config.yaml
encoder_arch: "convnext"
model: "encoder-decoder image transcriber"
dataset: "seven-segment displays showing three digits"
train_examples: 48750
image_size: 48
crop_scale_min: 1
horizontal_flip: false
translate: 0.06
tokenizer: "char"
vocab_size: 15
encoder_isotropic: false
encoder_norm: "layernorm"
encoder_activation: "geglu"
encoder_mlp_ratio: 4
encoder_layer_scale_init: 0.01
encoder_inner_norm: false
encoder_patch_size: [2, 2]
encoder_depths: [4, 4, 4, 4]
encoder_widths: [64, 128, 256, 512]
encoder_kernel_size: 7
fusion: "cross_attention"
decoder_width: 192
decoder_layers: 8
decoder_norm: "layernorm"
decoder_norm_position: "pre"
decoder_activation: "gelu"
decoder_mlp_ratio: 6
decoder_head_dim: 32
decoder_fused_qkv: false
decoder_bias: "all"
decoder_qk_norm: false
decoder_parallel_block: true
decoder_inner_norm: false
decoder_positions: "rope"
decoder_cross_attention_every: 2
decoder_tie_embeddings: false
init: "kaiming_normal"
residual_init: "none"
optimizer: "ademamix"
learning_rate: 0.000455
beta1: 0.9
beta2: 0.999
eps: 1e-08
beta3: 0.9995
alpha: 2
max_steps: 6700
batch_size: 128
epochs: 17.6
lr_schedule: "poly"
final_lr_fraction: 0.1
warmup_steps: 330
weight_decay: 0.1
Rows from block 12 of the image encoder, named by matrix and row number. Each number is 500 + 50 x the weight over the matrix's rms, rounded and kept within 0 to 999. All counts start at 0. Numbers have three digits each.
# fc2: MLP down (encoder.blocks.12.mlp.fc2.weight, 512x2048), inputs 912-1025
fc2.17:479517518490532585508473376486519446530469505465586531500478434460450407436583450481525494441526590485500506468518579497392530487471416518528522552455462432517548464426486441476531555478563486644509575496517519524462485542569470541514494529582508578511474473532456499520462566601493461407488481487507454455589553521530508479554543382528449507
fc2.18:499471588581494527495516580537487471542453499420539419532445465513520494421491520408507451506456498614504505506470477637547573480513519440495407519450486571564493398559511459478447542455542460460526501518513544494569488557573444526415505372534559531426551464513469496539453363433545624573473567467404428546501521545453500467516497516487443492
fc2.19:453445471448494529486486437512438402494490494438495577503529366587501600572525459442495450463507479410577429502561484524562560387375551462473488527523569519443490526577499467425421509410507526433420472564458402511338486538541404527545449552474515549446548476453516527565413541446496485514577519577487549460443417463541496537478512564549468531
fc2.20:429669543492467516566421543577502425542495480479427558443485510515443451431454488471500503631480540509466536496476440424419428550574518494463515541512427496619512391498543521517526509506554477552504555370530593553414503477503474605470461604566528490537421522518444567547546486468420470492424351414522529607480480473482516458528547534472553540
fc2.21:468487500467541426571558449478499470470524544471445520494516469567536541525439410514425453527520423444564520484454473606488496478528566429479466509569466415561435539556504529631573466569497517489642524481536424546453559586424428526533512434411445479551481476494447453535459467542507554483454526438496497574572580321440611420582457452501543496
fc2.22:567471504585555391451462589504541543522537490487473436495475541507529553488426493431573430531419432468449500485516549472465479510628533520419445539491430563581469495514545552430590523528494522539479472474566500514619480434506528526441519452488484650470479483430456561488507444459470572581551529388498484561471420486457490478525467481503527515
fc2.23:491436460500556488401457502493436577499456575474531532531515452474427530415540435467481474500444549477484506454483677539456488473511458420429514448530524567491587502522515503528481559505532512565482564554546480475508490427468510459466498462462544473484514424521511471561504518566523546531531422422543445522568502555513528564507447441541538478
fc2.24:386497520492533450523489487467560451462474439470502544608494474504535531573482528506563443530517457437459566482469584367458415462480466490404491531556468530531550465542484598462515556491518424492493479592455447641443512506548615412541448505445422555496479502535539418456540571410426573503540518473466534506515583496481505507419536554458418494
fc2.25:503483569479498404510558620473491602457469405539494509525466565447476527511452597481522454485502542503466539556534577535448561535485550466453487484538431500643441486466441520602565463539474472429499541476461602461530577432553514475457526440514656532486508514477566483518432451532569562554543508560475603659505520446452498506526570531424538628
fc2.26:485618389491535556565458531505483477532541508580501458493500456503437483545472498517510539492480464486564492504543479499593475510556533445581476560404553564472520562494495541461563456552556554579574447595464535494457514504515468514574464579425416430533580399422515529529513481525521423452548465531513506496525534500511502481579440477412539377
fc2.27:525624438508517552525582426554457519426487520584531477460464417405534509560511424478513449368510452491433476428479592517464425428474530516473523501533571541476518453524480493605545480565506423498460564481453512595491514531567562458538540609449489473561568509476553476456549448501450540498416535501592462464514495473500550579493448473495516512
fc2.28:486412496473516480523447525559442477513480481539395532457435600500471349439492545435463498570505513583586507528565556517477536505510543540517486538501549520582425504545429445484528495365538521414518577557495501487412490445527422604583542441516503548447565512578523481507511411590415543513432445455414495480506487584429517472501503584452468467
fc2.29:523449487451505492476424517573552541459496509563394527508481419457506541528491471540448476461501553474567534468550493482492399478466542472416472362457581507524449451534478451420436569509373491460538497448533444572478499543450507568434544451558508402494533501457479451501417510537549549463463458542475485436538504447510479438569521526417494454
fc2.30:562544520465404524476470453514419495577477501508407536544513553479501436582450502478562581560542543464450564520578543540518486495497470514559508479487481436570530480494548509612531539589491472547469522455416533531443456519611528509461470474509528449552556608474558509507514433489499520460438493452496425480522459478590513445480524563556506510
fc2.31:459460531494568487504594497446471458518544439441518527519508520542531376499496535392502491456505485555453517499595453544418443561491561518608483527545588498508551548468521496470564574465435540444541519490454556533457448502526438440454556466521612559466552479483508417457406435570460553575549399512444454377488532461514393550402512484561522620
fc2.32:510544570538594484547490465478491552521513486559495481518475491456488556457464479577479503440460406499549470571493548523609520505535506422522426558529516483442510450500497658449536454446403526493481444518643549520530525514545529470427536613558489492525594526509566547543495472465540437453474446545449475647475526490505520526498539473551503518
fc2.33:555501475535489594497540496475539453589596579411481479480527468477490372513482620487504478476468584509562529499456459387451494522432507528479511488457483559456509512500514511571493520458467589556482506479501492388451450471373499507464520562552509488489454505571585426426465492419420539598429552542518520474533490422598528529556503518529531438
fc2.34:593445495549525442558513527502523542551485491482515348510498456515493587458511599466562481568527510525458508501440531478454574553433480514534522442516531546622506544469522472555473447451529443496505465483513532517461517477500444508390469509506611575400519443486584511430500527464436519530506460423546441546515512485568565538508509465447601445
fc2.35:486538481530479522439477406459511533505522472552549386522487475519517470542568504522538517412499350526472514403505421513611446488569574489436520501374454583465487451584458475475502493475490425504461547578520528413500580421491594483572559473466566417531457554472448539601467471523561549524511569455425527527450479626426404457474487398503604488
fc2.36:491524401394548502505426643513503494520514441521432496403420491413508454538625524552544454394451443478539556479486512476472528528453500516540552373429521509524541567515478444472530533477476578568547585506514420462526432517529614447481500452528591472458552512559516565463482473437497486512455542568537502432411584480482481519497496505503425472
fc2.37:498527438457492501451441446529494471548562570557476500540460482530528488594477480524433523558515425610518549467548447538583603494462428490357489577608543485539425486509507509565561552542527483480535555620506491442418427560479486532602470510461497473526490575425457522455427616507509441531535536514437452469467604459437410450538468565504506493
fc2.38:470385478435510546521471475500486552523412482600484482529490514498516475479526487507551440527467513549564428479423464422589566460505466401494436515568537480584540503413493539386512467574439445585491429454523450498501548521493470588523472489425539480543456489519498516402498417577422453438568522508522512528540580496512514452506561497457538510
fc2.39:486510461562417450488492513498462382554458469502512475507491532530578506573421487495537514598512486512412480519507530501437459453562485529515469485591498488536576418548420398610423457499533500498518503537445482517409494536532517536459538443563511438501550509463461417484455476413476553617453474500397433638498524500525500535435576482596510602
fc2.40:531521482520463487505443416492618557527492550599440514487538567501528517589406476536432617461505464477555461536583490491530485490497569524528452530464441514566509462494601521383501484424578469517474434501485536473424476399508482546543496646512502489539472549464508495531574596577459617489560425391542544527496721475554533486511520452547406513
fc2.41:465559496518535481431522386365435559456560432541531519551575512437402541561421414322481510538589542519484556487489548498456497542440491460541514533513611443414450482472469538556488493535520535485482487444503534474511473514468474499511464548464476499458536503555556424454463499546434394517481471571435405551525502472461550567467534469487505593
fc2.42:490477573525569492481531486502503523502491454515511550442491484410673440535520529477547486425421550546400528524473522481428575440493507528536551443490485581512521557485528420476516445555465456487518513526593450433485516499459438436398465445500553568372369477498493510449448486453545597526482538506411514400558580509493527573520509521532493560
fc2.43:382472520410475563454555535541468502454506429534426486519483557425613563519491484590514454508582508450566402442530454460424420440506578523574531554578553454582524466591473519365513486455550475369535594510498465558509496490481564537522508503477566510550543462557525420583537573434456520522538451462520566452526519499474552495597427417492502459
fc2.44:515521532555519477556418492423516552567395490494535508541546526395489509585395538598558555478512508558485484513536431496530529433524490466472556452467459494520514469437418501566613413560568503531495502441529494525566476451617526465480520513464558516515464451499538491383427499511435485516469467434433474499423530506571586458520610458507585487
fc2.45:557478541540444487497584485542481471520506480641448537499527462390574544536478500508436497475581510501496557445463531470520429486383525397497577496468501513410582512544559588412581542459443446619462428532413428507573511507419490431536533559497509453594550490439537494625472534481542611399529567541563445491492462476460442458528509486467411446
fc2.46:467443526466453525481486565610520518469525448376527578582387471465524512519508592505451510527486459575520545540479513461447452458474537489535524454435517521585512489624449491469502494548542511468512599527589461582537533496490463536410507453530582453514548520533485446515538428469464592543553540512424462454502610535575603479546554554507445562
fc2.47:507536446529490622524510532533489494557474447442426579530450533491574516504535516596402430577436423493446556531482594452501484514521494447581411413511430492547445482482511490497524428521400520455510581484528476463494499485524566574571604436504430549460578536507434421491501397496556599503474581498485566448471481424508487415561524519448478370
fc2.48:504481479424493556474418527477489472485422425462498576534497555486538440533591451461534512499502570503507412432493491471448500545477528580469531489603606446468565499484485416474489445584447530461562540603556540570461475520424476549533442378585501561372576504542485476471440614537454442474649478428448512414426538470531455657478516510563501535
fc2.49:589555398546370496402567490443444558455535466508531601526401565462480529490498482461423523449531494520380559418516546572507412470453509431455557528435500514437405458473551531535438467463499545469557506562528518495459435504443479494451479387588492555502429446448564438593480499630502441623460478601477614478418420414461440554487572590523449458
fc2.50:515473482510507485463427559563567456474475475441442472416563545492497471482488493571529476568480541503470481472455389501471488500466610512399482403571492441491516573478565519460472405498482521428512468514543527497519500553502440462389529475596432544420443457528466404502547388581504452448581524534426429517520458377509480376518455499469480529
fc2.51:565437517543553587428568418482543481430509507466565530555425578409529391515361455535434631513510452512468531492549594486450448623472519472523605469431516604488518406554437589493612537501509424526530599541514554392539493543469505452472433448455481466558567538474472482608424446400511538579412515519432563514521479480476413487514523498464461475
fc2.52:492428527562599583544548570488527542482475383356549507488492449449553384424494514534521485532503556455502418407470520416461474481575500562489387531474455540536543506464555501470435564508561513567519477480524551554490535504505498548451523528505592560497476428524468475465483586556451485482511359474538400477551581463533545531513491621459593519
fc2.53:446521472507491517551533419504478564482493544425464485466491463475477443476487510451472435464455567498500461498475433522572555433509407503442443550490511551564492476460490537527554544461563509402466466425551499475472548454495470506551509527415472540539478456514532503497492506520437488500522526465468459555596453492564551520536431537485588478
fc2.54:470530528424580548555597468450602610616437516497485446405500557536518479452568492506410462405445408446555463506616603499573553531497475489554516587543503447477532489514425497409519462495452526587449485531521520519464511519525469457519482577614594534484506494556506547482545596532491563546508485442558490477532524503506632511541456444487485523
fc2.55:527514558559510547492428472456558466481502553525471483321487485480482530464511415407486597489496523529410578463462554514461497557525423392484535475509534469436464518410506439517519542471595563592512469513434610513455537521421485514547453562476489461538521479502516421492537525541385512477582584556425416537631472543568538514523438543482425520
fc2.56:523594542513508536507505533494471498558490425568403471472498552523518562503502530481482553528616499483548561564556507400369433486482459556545451411402542535477484500518474540449476580454504503470492468492523504538495488487595530630493454443492490494461536545544451583573554633511571503543415393487503440456472503522461446578551436441486523538
fc2.57:454447485510498499473453443510492474475491459385462486518398504508494466494545414520501463478560422527464557449481559447495533475410433567468551386530540481531508474460548542514537557538521524576513519568444641502521553460462513485583520490460551517554430550472553424566573434470561515551457634549467500404467528499534496483627442567475491469
fc2.58:384451498536533537546560417416491550520471450552511518501621484536464518438446550457543487549484461591586528441594481486532477453538444587507507431528546487455596482476443482629497502492473472485475443518504513537472480474472543510616557498466442440496510487515504481464438487449470498530504472499444408566473499438495521524529472434459552465
fc2.59:441630553551577548402440509536517547534578629539513597512520436502499531525460459526562443442491525527565469459483473547495567557509630507536570422442502506445384537454490525504509440490485536526483536492510547481529466502539543399493418474543486443503459501482551585526515466502528503486517521605604447484520496448467531521528458416457493478
fc2.60:562595502530537494431474536575556491395522600574494437490451495515528474510514368588515594515438489393491429533502542454522547472565424492504461468448474455576382599496594440490566514579367578577523508525522516452508524471486566559444542480448387447490446584419445511534528461366552508604503521499529509541494404559428348489518496392487478550
fc2.61:475548564527603506473479548474467561490580454524458467483522563426431494510408452506498529471483513509425522512468483489474508570513537507433648448382433525543470497459526498523535536449452453525465485492461597446567545455572569524504463523501446451553554526463480483591500493489570466441445515581525410519396409480457501458451553565468487473
fc2.62:527521490467493500498396507522485499620462584533467507479513455510566517528509568546472407591484443551484519583450472483601462464572502532520495486479502552625427417551526517416512459487503546498518521466463377516442519475566502556533414493488488466459500544476498535550532444414565523426500534457484561517503453559502369433470447532473500509
fc2.63:530479506469561516454485458470552585455460409490478563379569538468551453525452528537487528381506419451603399494416529518545405540524558474564468472496592494514537574563538494537349515479454510552478478471452496407472459523484520498531524499571529490429481385461536543490483543367439455478538551565461486549538469524479421369426547476532514532
fc2.64:573451505518541516501479578461546460501561486505452427555479528450544438461459573454526590581483424568407547545538479553488429471452460584532389465509509414558516438473423424475516645378614529424442440525445483492465478483522484603589508487495543537547512577544534489531519450399562505531548499442475537446515524540566532540532436615586478597
fc2.65:489426466499507527477486489612402427509588441581374472528534613494463464547487446466494479445517482505495505526524459552494423484550510466503476448461496455452530517591541543559354526433396494497552529450481501541491580452506494520551481476565552519537486562509499524517551469475577511515451540472439511401468447531478389510490461652585409407
fc2.66:455506443503498506495517421522454427517480534662397444545597533595445484385451461478526458485513511574461534565503405451610490467545465559433468408414542473493566531443589663507474496428640548548395491490460427414546483443490513541609495569475424532464534506530451482526511406571452466532419541562457474607522455497536425440510465425592542439
fc2.67:568465501409485516463419580559586473469424434491419457533515465475454429516461410516467457645491588501470536493499479511531566504543578498589590420554535479554454491542511456469576472467501485564554466448531575519488475512570586555559439464420464452500499600482490548504516548438526517389498527569441456502462430494566422447466400533525488459
fc2.68:503526595455511575551577497472507554451563612463548518568503554468444471551566558537467419462406436561543561558476563561513452510410511439584453486494504444575513479495597536462513485481546440516570460528480459461576500436557436624588438577542480533562454481509404394507467462525444513316400527605594534512637488567489502479589527584452456400
fc2.69:496459458506444541489454461493433466516508429438552504571494510470531615478547428511566505463513466510538480430513593461434551517497547512541539512502501565487549391499541514483523543577556451508569555544537477535465491575482500501544574572507502490507474434506532514463476418525520543441602574511510561565574436476484576384475505490472558532
fc2.70:508457463492466536454505354462454526497474502441540457493554531524588521607478487514563494522525485528543470545526442521490502331529474503558499532485529476540514426471488576553473441479560447525508461462498506399501540535533515492540492579520465463458497414478484595455439382453451424502486506405531467643596439508445456584486605521406544508
fc2.71:410531476431482602549589413416566495487509574575544508503516414507487477596495390464525494522492486522490423516513486535549515481437518478524573572513442466529468491480489534513517516536413423496405444482495526422337475478468512592513521537526501550511467546471485543538503548565414473555611498424484486412568592507490492495538476469530409521
fc2.72:438522425528480556436472539526531519470512496578536474542535523467453506430509456514502537515573506513541540473511532539512463428568426502485601547447367511508467470515468559576559525567505451552488407510493470509437488496498528520638593584513513471467445486557584509485531605564458436400499574518577529496536391459533472536524462598499504468
fc2.73:531524533460491527529520529506494509517527528541446591487506384528495437396528611511474388483560540517588545472404459501541569547424505427578514468546550451606524585523456551565535522565598505405473490471566405535517452627489442508428448541517461534496476503530445513458365519526486413409470443451449477497475478477664486555571597532510523540
fc2.74:546456419511452545522439467443443457440464448582531443458563541451480450514479488507497429542472498426506515519470515532570531445512480453516513473555545442544520486535450535546486492514563508570548527451437490476540568466452564506560445442442435481493528490457399497428511477482455384531504494512488487570552547502586536474514507587489485478
fc2.75:523578476519519432432538385518501533417515459556488506570474484589471486537602513556523506573492495547517456463549637397526524456484503533542547511491508511455456366530440475433427478491466519493456548568570478552541510468421513494638533599464484503514485446531529513365508472461493490511420597478534440459487567574467478490587528519580555388
fc2.76:430519554496500527438479547539484481487570529476555493539533422565478459497506570507411459425572573514473474414508546410477483432472512491457481534531557539434420444467479409323506526528547502553542487612442447530532500506518498511451497561446439545549458517440527386519501582453443584531448592523494539468562410503459468497593512494439477515
fc2.77:477500525411507510510448540473526507442534460488484569501523478523571468508559540525473561486479461567532418582462479415566389503440563523524489525548459495455441631571526489446467517577502545485473501486514353480562488622543467450440535449513406488457489570523544501498515490492513370525529524497495507549450572524499430481471436498503535572
fc2.78:398445449513444447488576468479432544520522492540525493456478520576564428512570533354492391454489531531444455489492539615450530456460537528564419581532505411473447521482513468442464486597454487472549565520453501535449513573515449500503395460542466560493536546515489468465505482516544502449485419547432492431528476449523527492471480580446529515
fc2.79:444540622453503538451530396597542408500430499589444493502464543543402449546453414534492637557447427476560551560561453547576425476476558430545579599453519571526491488518418593510477494484614539354576570468528422389506491533466481550559528525517475564591534470577481523517489500530491509527478453499549467575454437519515547405511538456528559482
fc2.80:454441516509527421484540515544529515465538702452574595469575530573562484528578477566432388479440427620567447437512511489534589453592497521495461411576471474514422468493426531504484524488508605460463552521511476506480504577441475506428509558529490547458494505512422523487452485483523494569475550510549542520596523509470463538565489456466430578
fc2.81:542586479555506438407490524504543509454521559460505473433567454512423516393401515572509536487450498429460506574523512471527468460619493489457627454426498591527466504542542510494643579520396520499536471568490590505593478499413598485527493436482485468455528396465500443497531500481505437483560521494451409407585460522505470429469502418458465522
fc2.82:585423578492524485521529500381602434543372503535461451543526432563360571476442510461517461553609490524532483457563543517480573509430507430508570546515487482562468540562459500475464530438526424461541607427480538565568485327410495523445466462461583507593500497509535490501497572547502530507501576546525469513509503524464552557527594506467463563
fc2.83:443452460500507442478377475398491537496491537591471444371591490482492501514519454492439517479572481451490514517532425516518549545524485541518537418496520467418465511499521556583499427483353534622475473473510560477622491389573534447579409513435488432505534464422432687514514562439447409459475681508599532479467506525443524555511442491471431420
fc2.84:449504447528496397467519420438466507518471526573468481511500473462491460489374481467483600505551515517551510537508487575538574451504540483541506553414487462510437369568453624584536577441625441454440478395483516456472680578444411575549506501511486508508498511532456480563469530595529503515470502551450505586486489470561438514568483607552476440
fc2.85:594539474497477545474486481498538506515546510539485515496523507522477480575500472513490562551519382495565473434478603594518448467491573543415533463410487513509449465592420495566455526558459577583475476425476634498526435534468579524682462475555393466493459606367363474488494574347420502422421555525488541481513512472514502324425455435389593469
fc2.86:479565427410476482494486527525575481485548424512487571536433475533521543570530507625455497444497559498546436440537560483474505500424473502411458455589505502540613506576462385495497508553531564531632545579594449630421373555476501461371519447543435452526495612528564531470529529466426515522550401482618530424447631464457504577450419350596531515
fc2.87:495476457495642442457449455497411476562530448434439506477521452492453526564507585571420495517490483506638507508527558539557592426475543542491566460457472513516441496463572519524500502522460485414563572530548470469537541414476465478498516557491480537472448484456519498522533479470435449568480542546594580558474461543467507546526518471499397460
fc2.88:487555489470521493505564425575578623496601507488485460425530542395448460448511451485543492464514405452524537428536525485536499501604526417442472496460413562523604490506485529473430522431455523543473421539558557472518469433491521446556479506381554476647439567453418485426543491483505666487418447491444522562494527608530574448438436469519561497
fc2.89:561499552474523475587533598395498580569407507467536540514541522444522612513554605521475468565537495525615491510443502501483526506426491566432537514466518492467478534539474478449552476478508415546465512546544489572468498372547455498424499480545500356408476508485564547500530501379520536502453540448499564518494486573520558519529437464504536652
fc2.90:476426543603432514446570488549590443503558463475580474504520461498576518568519501550547534461554489515492497516523532563484485532501456468415518496419564543471586522532480536413478560569434480490458476566572558591457455468452556458445555538501451488484480425448509428628497449455513508514441469556545508450430425548556520625428518426583487519
fc2.91:513518507428569513474459534530450441505415483506487499488544520470504517525495534447451485565523477557474488480520498570460481488480492527453501456493479539491454512576484485546500495525495498483543463489566527418496500556438584449497511527577522504440539439526396450474431560468442522466490453515447584412493555427510466489516503594472483379
fc2.92:477433477391430563566429455503551569471375434543474502496517526480461523583461495426486550515510502409491460470582506524525476573485497543546492405506547569532517527525548570537496507480513560585525549521480526439509466541487464540610447515488489446512529499434506510435522546446510457501477364485452563438479546500533563471541488578471492480
fc2.93:377458437535564470479376507522449508425412501532452523502549533476454522555420422497505486475596447490530453473581390518600527566439469450454470606624481398483471488536500563534396494422569534472515482507446502602456477483539450555601468578524459493565506553526441541504385502480581412461600455531465441588596466408536513433473542600527466496
fc2.94:511489509528494486521492462557487505499491495530447490503569481394440513474428525621522510533534491535478489543472567474427475514530534469448551527509490508513558436377553549466515478518566529538415471518567537474549564473548501467565429516476495555498538468523564492505423549493471508515552537505462462537488548484538518524532505520600468441
fc2.95:445486483477529515484622579564501417449504461436483643412480549487533536498501500508415461502567545608585540483566598463359479467491501555468532502582494506444531506561518452424529430556511527526480532562659418532517443468512481428383572511563511561524567502512472452586538469577455534558458476495524467529471517369506571499512452523443428526
fc2.96:482468568452511553503484522475516520607416404495509435501424610494522459554610517436527468482511455550493407499479545445462488574538533433587542594513528509519579574463497434528494447462627464537470501443514480616491521496443451516460514472554600570552501520591425481449435524524469469459484476476451454513481569553534528536481498467534537616
fc2.97:522482475603606482402586529461536527454519475533445456456445480500433581514441501429462581545510508519477563592426548558435450484401576480419466450461509513411483447515507499571571428451474518539476487457504565417470444487492479460481533476539503474469533477433441537550422476456581600425569490585439544569456547504458488528456488608570414469
fc2.98:499451457502503567497614570502461441443466433432460465465549494626483467471437446488532532478532523465559537472508531537524476493503530474432506541441540547525489460435526515552495492461461506435485479444415573522505466423472404478587530496451449473471531546503507478363479532548534486397542522443526451448471520522531449481523454591534471466
fc2.99:513439631469452465564556476452561358551479500444538546475529402500452490505478552445410453484568515508550495490481449463543500604470554487463495512562564485481438428514544562433395490393591477446491506506497449493428569475433446485501471426515485495462515480501422529451507432493572417554483485436463490500499597583483489568476494519569466431
fc2.100:509419469532392556475519462398517521558381575533525428517508404419615451495537480545497586531577481445588486552358431464555540488519532550444521477518501496591470520512437524517481441397447428473554531480554402521519583436478554485632483488542460431440442533449568488429534468431438413488635460448469558455556472509498518448527548480536510402
fc2.101:494522628505459504537544444440463547526576531468566549438536618481532451543521502365508453494422531469508479492490401560516520412566493414535403591448502413552562402453500446558421503575552361563457492530508558525473564468521487509534430535502477514533470534535493476463516465570457488634452481513430459498572529525456474550582495487541521373
fc2.102:480621432546583432504559508487650557484486501455527513537575490549449527449397461419446484564431534387544498588554543530522461476561523435453588553509438567555431588447449509544554444571493601537475351434618506565515556476448609416489582448450523341493467515418441589457533635478490478393509485454582505555451560501492562457415551394438511494
fc2.103:493665489544508553398525482528537439497517426507521508409510488436443511539400425482529575390450434585544459531478459444640424457499526427473523502462485604520491497532499439486497476560408402547520486483561550417579502473577604413602588538516516416517546541403520577464529522425495486486434542529535398549496446443457489525463529549532614533
fc2.104:488467507531453478427526476492500541554533469550476390430544499484421448505468501479514511481536565462408486471517503520468482468512466503458421434405485487496575536456507494483524542417533478489583418529517538554504459452513531548457450454431484580391508454477455449623584427461499490521427476527433460508484594498491487474533408517480466447
fc2.105:455503370509604496427406565461466516491468529436520462523477504584452455453503417446505520461390538455508513496484471519509575606439549578490559538550452527523543572422504429561519523546458458519478491483513539484517568506580469400454492369555506534523443513477406491509393542514627434575473612522537500509454449555479490456529497368504506535
fc2.106:568527494488529513503416576564488510517523545534513427433543436506451535576519429510449590451481427477541573414528467482590408453496471506531474434442497529428462526499545499560477549545485495506498439597500519393582479508428428453510467477460534495466454530481502540502434465443562414477432557525499614505479479506456433446437524543488520486
fc2.107:499531526548445535464504499447480501400490495432507535526521485455508479532464583548563574491490522567505648520435466460469487492556484504448548493503526477504459430487487524502525510481519482535556549445393517455605568509518471534522432457505509495520563546465507462458507576529495557504549468540477468477401456483471585505452449466554514442
fc2.108:558483649538439494485526432536495571536477512463437505471515451601502562507523587456598511443480494493473489455531438543513518428459546564458466532466497439440549599532482526473504516494553503485474537502459465501493455506456502511419482509536508511553499522548443423573489504496507526519524443535556581586496539403513432502432466470460463482
fc2.109:564458464495412532559460477569501533408533461597398534508479552543423404459533447500429497496483549437595515367504519388451496525545476469498455465478472426591519378555573570513596474521545577555540482466410533482574465559528493581471487501419451564493554588486416494482396502485565470538479441529420389517568520565550428426497493503443471516
fc2.110:436626536421474542572524473472500506552523478484505484530603473536448407444618512567544390542431575515605459536527506480553585494462490553508542595511467449492486487455415538507508499607493498562505418522568531524432415408488529527508556569506520451544393576455504555471420608585491446541515564533538483554510510486433490506555486361497444533
fc2.111:449432506461483594533478536485458535524406437439559516432591518474480469535488609518488583587482479534540499602466486412445451511500479550521457557497548546456543493472455503380541531504594408462507539477487420512450527482426487517654598506519599469535554441591465445407494526515517534484477484404544536413569611508578575494517531517492492572
fc2.112:511537528494516450432477573499407505480485492435484515457398468408487476497434465596503540551480492512386571405506497475555514524511476467526444444490448510519514424577530542429464553469474510448577449489481489480509494478496558547550513492504476521517513540546504433455520382482557571570521512562459491472494557564535491546598491545524455484
fc2.113:515519493469515444497450548520476569538510423532434419501496539440443483559420482552447590430452487485510497474549440537641524488520516550434514439531420464549544504396540483532505514587520435528549507569531596456477543457527517391559414527423480514576510387467449515572542546677571466511544511536635413490413457447376489519500587402534434555
fc2.114:437510432440507455467559549476487518559434461512492512555489446519414572537491479568563510453463518434516449504540469490550585504499447461600524541491475434448491548547579532435519459551378462487506495501506504557469476503463465481503548515400553501446542499389556464554435484546496432590482464575579508479547446408516523439522509406545568568
fc2.115:539520536521571530556547482564513544572565553529544549496563598459505519535458487506432586554579499530427513562604595452491499506457512370459532575548510608402380516561381534552557453508526508489417475548475489484460471496475516440528541517525535576572479542473553535464653615592563394461499384603490567374455518492512538548456507410472556558
fc2.116:573518459550373583473419520585503506473421466540528456503450507437479492429543501530497479452589442412491596445456429491534457469468431456503388482432450523544471466439516533524505484415535504447502448547486609475520405433435604548513482532498515580511534447439580544512538483442499595514505478496475560619496494530515437456478438598579555479
fc2.117:426518508588483531384490537474473508563505557412584493544556444567490518540565479594567399501499541583654415378444557508395480370462481480522530505539486526443638524523472460389515475624464562551517501617505481498549421499473492511390572496406572484468551495447432624482474517511362489523493578463545560440515554364459479514535479371493452554
fc2.118:731539455595555514345474394472586520402604582614496445485527534535594453505492479507501526457482511475446484547521501456468446445553444419492379457454537458500479473472622545577462424436462543550448468483413549451521506448476532522503452511508485454539485581445459504511512425447527467496472445575512508500484474570472427471470456506406563477
fc2.119:524444435575560468558512477516606548467375585556537541565490505526500508545492439541457502551447506604521475417552445552483509410455543485633547558555384453586512554522534425497461529561437528523400485425511466428557592471548498512463447397532491478568540422502526516430549486572513610492538481514501575476482499469459540488616493457491505470
fc2.120:489421538533463500406528495524402502356509481472456461526389465524494518585515514538544468488542487462429476492484523519481531500508536488433419519481491496501577436534586455459567574507519409444574540529452544494544575513476429446458505538548571525533534402565568486490497499535565574533527459420476418518514552434439545515531445601501515426
fc2.121:475498473434421405492515489510550457420506532445496448422450499506553501562463442551483486478447491531484452490454528492552517420472468394485454500515503509544504465454518504533463473566442523475574553498445538517558545463502517530537404494485482445477513483597525446503571377515588566553417551577474547544495426539512544511460528547529483574
fc2.122:473485398481486493477432520547513359511482584406528414472598455551462603498600513604569382564556553555518458475511422495489546495500498511396403510576522477481471484554532445489476430528404480428410486550555402522562484485522472444495572505525431529461422512527454571545502572448447456473511483402531475543591476540403476516460439410505542547
fc2.123:466531470534548557459567478562548499509463562449609399441544464490392535504509504480497449528421456473523521535579513445494509567484498539485618411491417559458521625532501460476417466655358555480473414478512484459537467524511478394432536469511568452527423420527535484560510577516516528457549541584583565428444401506502476456475469376469479516
fc2.124:540448548556430535511487512586489482512468502521508583523437509439542498476486516552465482515463525491553517579439472446502469486621515414382471483457540391513471532391495524507514490451492462477370433514502416489532488529390425410532506472552522568420561549436528475500536408496516558460524502592538523519480499501534545494481545543468452408
fc2.125:512554422476460474441438496399466528561505513572447446486470466358448430477532509512589517537489539482476546547488469477580500583509528468534511437479462534509451550412484425591514468443501534516447523492533559519596550483547454553573385461487589434474577538511514394422472517516493492472491490488516535436502399475526516458575549526527498443
fc2.126:438465444479428410548425508510459494484395475460468640538448466526469478419480489587504457505452446461514461410504388533465478441458501519418515587469518440501456469440459501525546557421528497494504528527556500533474546524550586455486488505467584481513484536503417543542431511469435438412498543481540493568590573512480523456476553498461449496
fc2.127:527484494593439421453443527563506523532596455476465547486532479524440570537491454465389496500505485537437518520417471521502564471463477388463489466429508449512525424495411540537520467418526427486447523474479536525544504492494500483483524496481423493525403499514499586564550471535509512528481561533531452505513465467522496453445596574469578466
fc2.128:592480579609435416433477518426469425468454427467535493548527526436443555504438443461565574625520546527412551591507452409428538559484536566485638483508576409492512391480449508513467562430559517424507576492467430507500570560468521554546594501514561536546593406530536448424537454586514504507547531453405353496520454501451555535539458482536517568
fc2.129:506551514484490425515572508537481461450599501423547488473491570395414459409565552520506486500505570529415577506499543465433457499547601530463534486555488558468438415398519522541448581444550430455395534469494659435474534484522447522424478550509605584432466426584465435560454483551491497630451498550429461469502582489611501540482518528534400515